From a checkpoint of a small segmentation model.
Model: 64-pixel images, encoder activation gelu, encoder num experts 8, encoder patch size [8, 8], encoder layers 6, decoder norm groupnorm, decoder activation relu.
Training: 8500 steps, batches of 256, held-out accuracy 99%.
Rows from block 1 of the decoder of a small segmentation model, named by matrix and row number. Rows with one number belong to one channel. Each number is 128 + 24 x the weight over its row's rms, rounded and kept within 0 to 255. All counts start at 0. Numbers have three digits each.
After each channel's rows are labels from the 100 images, of 14848, where the channel reaches its highest value: "top examples" is what is common among them; "lies over" is the class under the peak. Only what is clearly more common there than usual is listed. The data: rendered roads seen from a driver's seat, with toy cars, trees and houses.
# convs1: 3x3 conv (decoder.mid.1.convs.1.weight, 64x64x3x3, each kernel summed), inputs 0-63
# convs2: expand pointwise conv (decoder.mid.1.convs.2.weight, 128x64x1x1, transposed), outputs 0-63

convs1.56:122128133111122126147147110109133138087122116104105147131098139143141093129145114149119121067129097123063107109120163126159165129138178137171197129147148102129113132085145139141147110107132128
convs2.56:124105145113113086160097141175128153140171139111092163123112117140133104145136148068126124115140145129085110135154114101124090080104100119091171119117157114174103146139112145122136139154152136
top examples: bends left
lies over: verge

convs1.28:127127121149138128117124123138156162195141161160162113150129140122103114106152153133129157106133146122111150153105106100127074113092130152090129124108152175177147126127153125156121101113174156
convs2.28:132137072095158124122101121077144117131111118142137138172130170106152152118103154139108154139084103083143108121120115148140095081150127104145148101115120131121133068164099164115163125127119151
top examples: double yellow line
lies over: road

convs1.18:102129120146138150153143093136107130135121144092122131146147125160107156126092145173117084091132130120082098123100072134107086105133091120132166139165098094111131152145122149137152139126147083
convs2.18:184121119133131159143130140170114129151109178130154115122108117090137132160101147103165153143095113091108126097132194114126074134110110142095086096117149109148115112115159140111129140089146160
top examples: truck; straight
lies over: truck

convs1.7:075121127093164149125137165140146103087136137116121126117164111101101143199147160128141128140155145118128132149123147114139144123110106116081091089143132172139141122133110145147168137140128079
convs2.7:076193119141134137117092114120151148119094092119134116120130107098117137163122131131093182079148125149150113160154093152107104128123110143112144131106163125103123122157169092157141116117141137
top examples: bends left
lies over: road

convs1.34:093137137096096140117096136097116065120134137126120094117120173107144098135083135140112104116131108143173093135147112122150126115118099100177104142103139113102141121120124101088116144138146070
convs2.34:119124097113143111113143109126137127155116115105125121157129126173151171178077142105090166131131111124102136139135105078134107128109131121152161110137138078099134150120190072139137151072110108
top examples: truck; bends right
lies over: truck

convs1.15:093132148159136139148102145122140050115158134187139132122115116119119121140125154106128136111153109130113125094158108108127098116121108142133071132168114121136138171177103089104107149129124107
convs2.15:149155117097110116148129118093145133118134151105117134138116127138126115120098133106142084100088080153130096129101088148153130147098136097096142159088144183131155154105150141095132128108126120
top examples: truck
lies over: truck

convs1.17:145132118152164121097128135149122091144142099164168153115120132121139153142090089138106157069135112116098115117149149100103094106125091131136151130125143090123143100105173094172135100153115106
convs2.17:095138150149119119087154147148130096145109156135137146130097117122091136180134115133158127092112147140109092150119089101118163131135152167111157142124086148135172142145142120156148143152105181
top examples: truck
lies over: truck

convs1.40:111146124155104125150104136092118117069180094171129115091092134127087119141139160144116128165142116136167099129127153158137151119143132086106120118118142139162135074146127109130097096147117134
convs2.40:109111130131140151138129113083134117123099128114151134093146113115093133161148132113181129123138124109104120114107116091141121153117138160101160116105117125142124126141093124153095158095133131
top examples: truck
lies over: truck

convs1.10:162110182134119140136143134137102139102116124091119096153137153096115098075134090145111135089074095143129151121146161151140129098121095119147121155166165133139120177136150128138095126125148142
convs2.10:137121137138110139116131153108095103161134126092171137160067095124126149159059124089131092123089128101115129100070109093123129145136145124134089144152139160131081108107127204136126115110158116
top examples: truck
lies over: truck

convs1.41:112149091144123138120146118130115100090184132114120149129110106126121145169104130087155142146132095119169147134172165102138093132157112161105081119136080142138142148128122164086135130115156111
convs2.41:133103108175156157148149126131165127120166098146079119119122144121111125126066192121112111133110120091130113145114098122149086079111136111127138114139116149119094154139150152093121089133143129
top examples: bends right; lamp
lies over: verge

convs1.12:138114090117104151151111110118085123170117132122136138117105132097141123120127117191133091130086118134124090065116126123159117147123108082119149133107159143097090076122114159120103128116122151
convs2.12:137126104141150103094205121108125104161125117098147111158115136171121150098133100166124148107154163066140161162095122154144137164134119148142114109099145131083116124100152147113124139141149088
top examples: lamp
lies over: lamp

convs1.46:129108185159129105125087144126088167107161103063120115111054142125136157133117132138128114091144125086098113151132148125134113140138116132128158134126134100096100131095161128121137120111125106
convs2.46:132143130183138128149135152175125183160120119080124115162113152130105117106164120180131100145121120134153112117140144124105135124109152114142098124120148126131122102191139129124119131169111153
top examples: car
lies over: car

convs1.20:094162129131164147140197121108130104103141100125125104107138161130164167081116097102119107149110116138168158147159141121112138073110107131122101110145142146113116134124101112101108141154100151
convs2.20:144117110138119125172136138178098128166167145147110137154111168171107121147113107064133126140104081118127147121161165118173133144148110122100153129143114103133110134097164141122111169099155107
top examples: double yellow line; bends left
lies over: road; marking

convs1.57:100126135149157117109131119140126138107127157115145119099111121116121122147101084105152124097165110111082079136140126083114139087094104148107118110167138134174193127142116107162108120120117165
convs2.57:116118138137109147124131152099147119153164176111134140159109164109077130139105095103121141137145137144141155139116123172143121139126072150096181152095097138101160134132162115146126091137132105
top examples: car
lies over: car

convs1.29:113154161098132125153107136118108105081125135085105104128066148091089096162129142122109114133110074099153117153119136128136133166101114125102070132129116135099099127126133105137150134161110125
convs2.29:148157112098119096099118136130174160118132175143081077159148137125135102123159119176173170138118142107136140156136101132147136144095124162123124122105118159135160124121186105114158129083131137
top examples: bends right
lies over: verge

convs1.58:075127125134090114123116180133108126124079081094127098129101115114120156121143184145096127107111126107137116113175139145093153119124082119110126081124099128118123121169124132134154147110141105
convs2.58:160143159157118116145114132138165162091088128103135104106142124137100142123173081158084063125136111177115117110135104138118141153141151075126132147134144183114151093143108182114146133151146145
top examples: car; bends right
lies over: car

convs1.39:157172084104124126125094122119124139100112108107127114128060123118091112076126109146086126126099132109162125120118143183124104112111113128115089106144136113122170148164158111113144114139160130
convs2.39:153132142132123078104113124098133075127126155113118124116177135154177131110147152106099127115120115101159119130109148130138118127109154109144163162178123137159142158132133111120142108106115129
top examples: bends left
lies over: verge

convs1.59:138141142128128099101131112098108134122108107139111095115090130131155162151130135081110097138137114138132083161083068127088093118112122123123143129145151108085107130159170123088130161127089115
convs2.59:156147165130134127148115116164106169110112129132131170124088117096141115146076121123101101181139139079093090141103126122107110095126112117118110124142120141127105126115100142138126167121096143
top examples: truck; bends right
lies over: truck

convs1.2:129118118114107109130147124146094124137105140141187102110141167088084141149130121138109156147085125129160127126149121129116155086156112115144078073125141115131152105100101075104129128146106097
convs2.2:090100111169148124113123163149125080131162145178118143112135108106093137120130084162153109156182129090103162097145162139151086159127121157152118133122100139133148145131132145143151156116098153
top examples: truck; bends right
lies over: truck

convs1.45:124129116102105115165103115081128044121144110148112125154144136150139125154104133134145079108118093144114100124119126130125104130114083086158094139100095080107118134113138105130095130109122116
convs2.45:140123117106121136122129139116150151107104162134119113137105112175114144158090159127092123085118078097113122128128096098160146113156147142138174125119143099111130164111197100138102104072156123
top examples: truck; bends right
lies over: truck

convs1.24:108132110157096145142131151125115167086128147117135114141123149129099113134139123154149145120136118109137130114171184131101115138123094097133093148138115117167138043123101152102129101078105132
convs2.24:121130159154109098125126115127098080106146120071146154127157124116104127142148098129162093103165145125135074115095116142116132125118114096155073128138115130116096170166067117115140112170105132
top examples: bends right
lies over: car; pine

convs1.25:127126090113145102098166093155125132128171114109149136125170132108093126159107105103106114078111147124138118102129139122145081094129111146127130091116188114116140084129093097107095109123129136
convs2.25:136143109048126093167125110132126131080101103177132123112125109111097121160156099157087147134141159121121114109174101148137091159151150175136162099139134125140145137122102116155140143148122150
top examples: house
lies over: house

convs1.27:128105131118116162185111122160133137130149122113127143145166140106106094129116062206099126109126115142161093119131145097158156148117136148135144109124142133124117119128114151120084095165108131
convs2.27:151098136147124150192101144072116127131129106095187089092108125115138132106090139135099170130084142092147142095114109145157165135118131109124120117118158115094129136138155103076168121145130111
top examples: lamp
lies over: verge

convs1.33:117169105171131128157122103157125125104162100098127137130113168117101131139119145137117129121157067097139130099088158131141116111092112104083120113094097133168135158124095079101118139133118133
convs2.33:138163098120151073151083092131112166126115136101132141151097091143140105135139106178105129110160124119109090105138128147108181136112146132091093143125141125134116159103117112129159142161149140
top examples: bends left
lies over: road

convs1.6:130157150114100084102165136145138133073162138129097119109092123151135142159108145092142100128152070120144124129127097091110167101138132094172118106139140142109123110110134138116148183126130108
convs2.6:116131118109117064115089159130100132117097143116157185108093132114171091146170138098154152091144157149103115134106132146112126115110146132148099131123117075128121122139082136134122131149143119
top examples: bends left; house; line: no line
lies over: house

convs1.5:141141151130126130151086120125117122083137105102124109137078171149135155137138103148096120144149147141141129155120126107125199117130125156138080144125150122143138150115084104059128133127090115
convs2.5:077100116148121090129141144140149117127137164150164165138127120129131120133099150076107142105078149083142110096146125112129118115099155123143137123154125096177121118121117162133139123152135112
top examples: bends left; line: no line
lies over: verge

convs1.19:165148120184108128138118144137122131090167106154126153134082112130085140123110129126128144131153026127120118107143109105131122116103114128121138132146118122106109103103125114091139096156159117
convs2.19:082151133074115102096132156130080153132120127123117202120143135159123170134144123117147154091144106140106162094106119162096124143133123121153128170082143070127158140137093122172131142145145160
top examples: truck; bends left
lies over: truck

convs1.3:097156126095111117101139141129095133113085144156114120125153153095107141180087146087105134117124163100097118157128141116148128131133116146155094159145162124114151090107126151144092109082100103
convs2.3:093086128116121149071117104126106105119089121131119157119151100120132123137117166120138165083108118145132119139140138109141097116123140078146143106111136090104119086156105118140141079161125114
top examples: house; bends right; line: no line
lies over: verge; house

convs1.9:133118126129120171110111147094144135094179112133121196121128147136156168161142111141178117109171099113107134135126115145126125119141101109157151116159128100103133128100129122127114106136057107
convs2.9:157157133176107067158078153129085111105143128123103153151122182167132102145120116135112132088117105133097135128112167165126123129101144107166155149125135118120135194114116108094093167104119092
top examples: bends left; line: no line
lies over: car

convs1.62:145121097138126127134146135138093117130100161149163122145124108134093167145108112163143130118105130115047122117144149137118146093103053105166114107111115131138155139101119104114113137162099137
convs2.62:130119108154117120133141139139166156126156105126102149165144170135110142103092072092141102091182143131144144147110112100171088145157130113128157141102130132142146140118158123092156085112161161
top examples: truck; vehicles: two; bends left
lies over: truck

convs1.51:151116123149102134136087132141127120072118127162156099106141171121083111136183125145125136141113107168128149142158169141132113086117109132132099088115117126121151148090136081139113111173138139
convs2.51:151139109149120164148133180092107123087102116132142116155118116105111175093104136151142130104118134097134121136114122075146120166111090121164130104091113129158131149102114133145135098117131085
top examples: bends left; tree
lies over: tree; lamp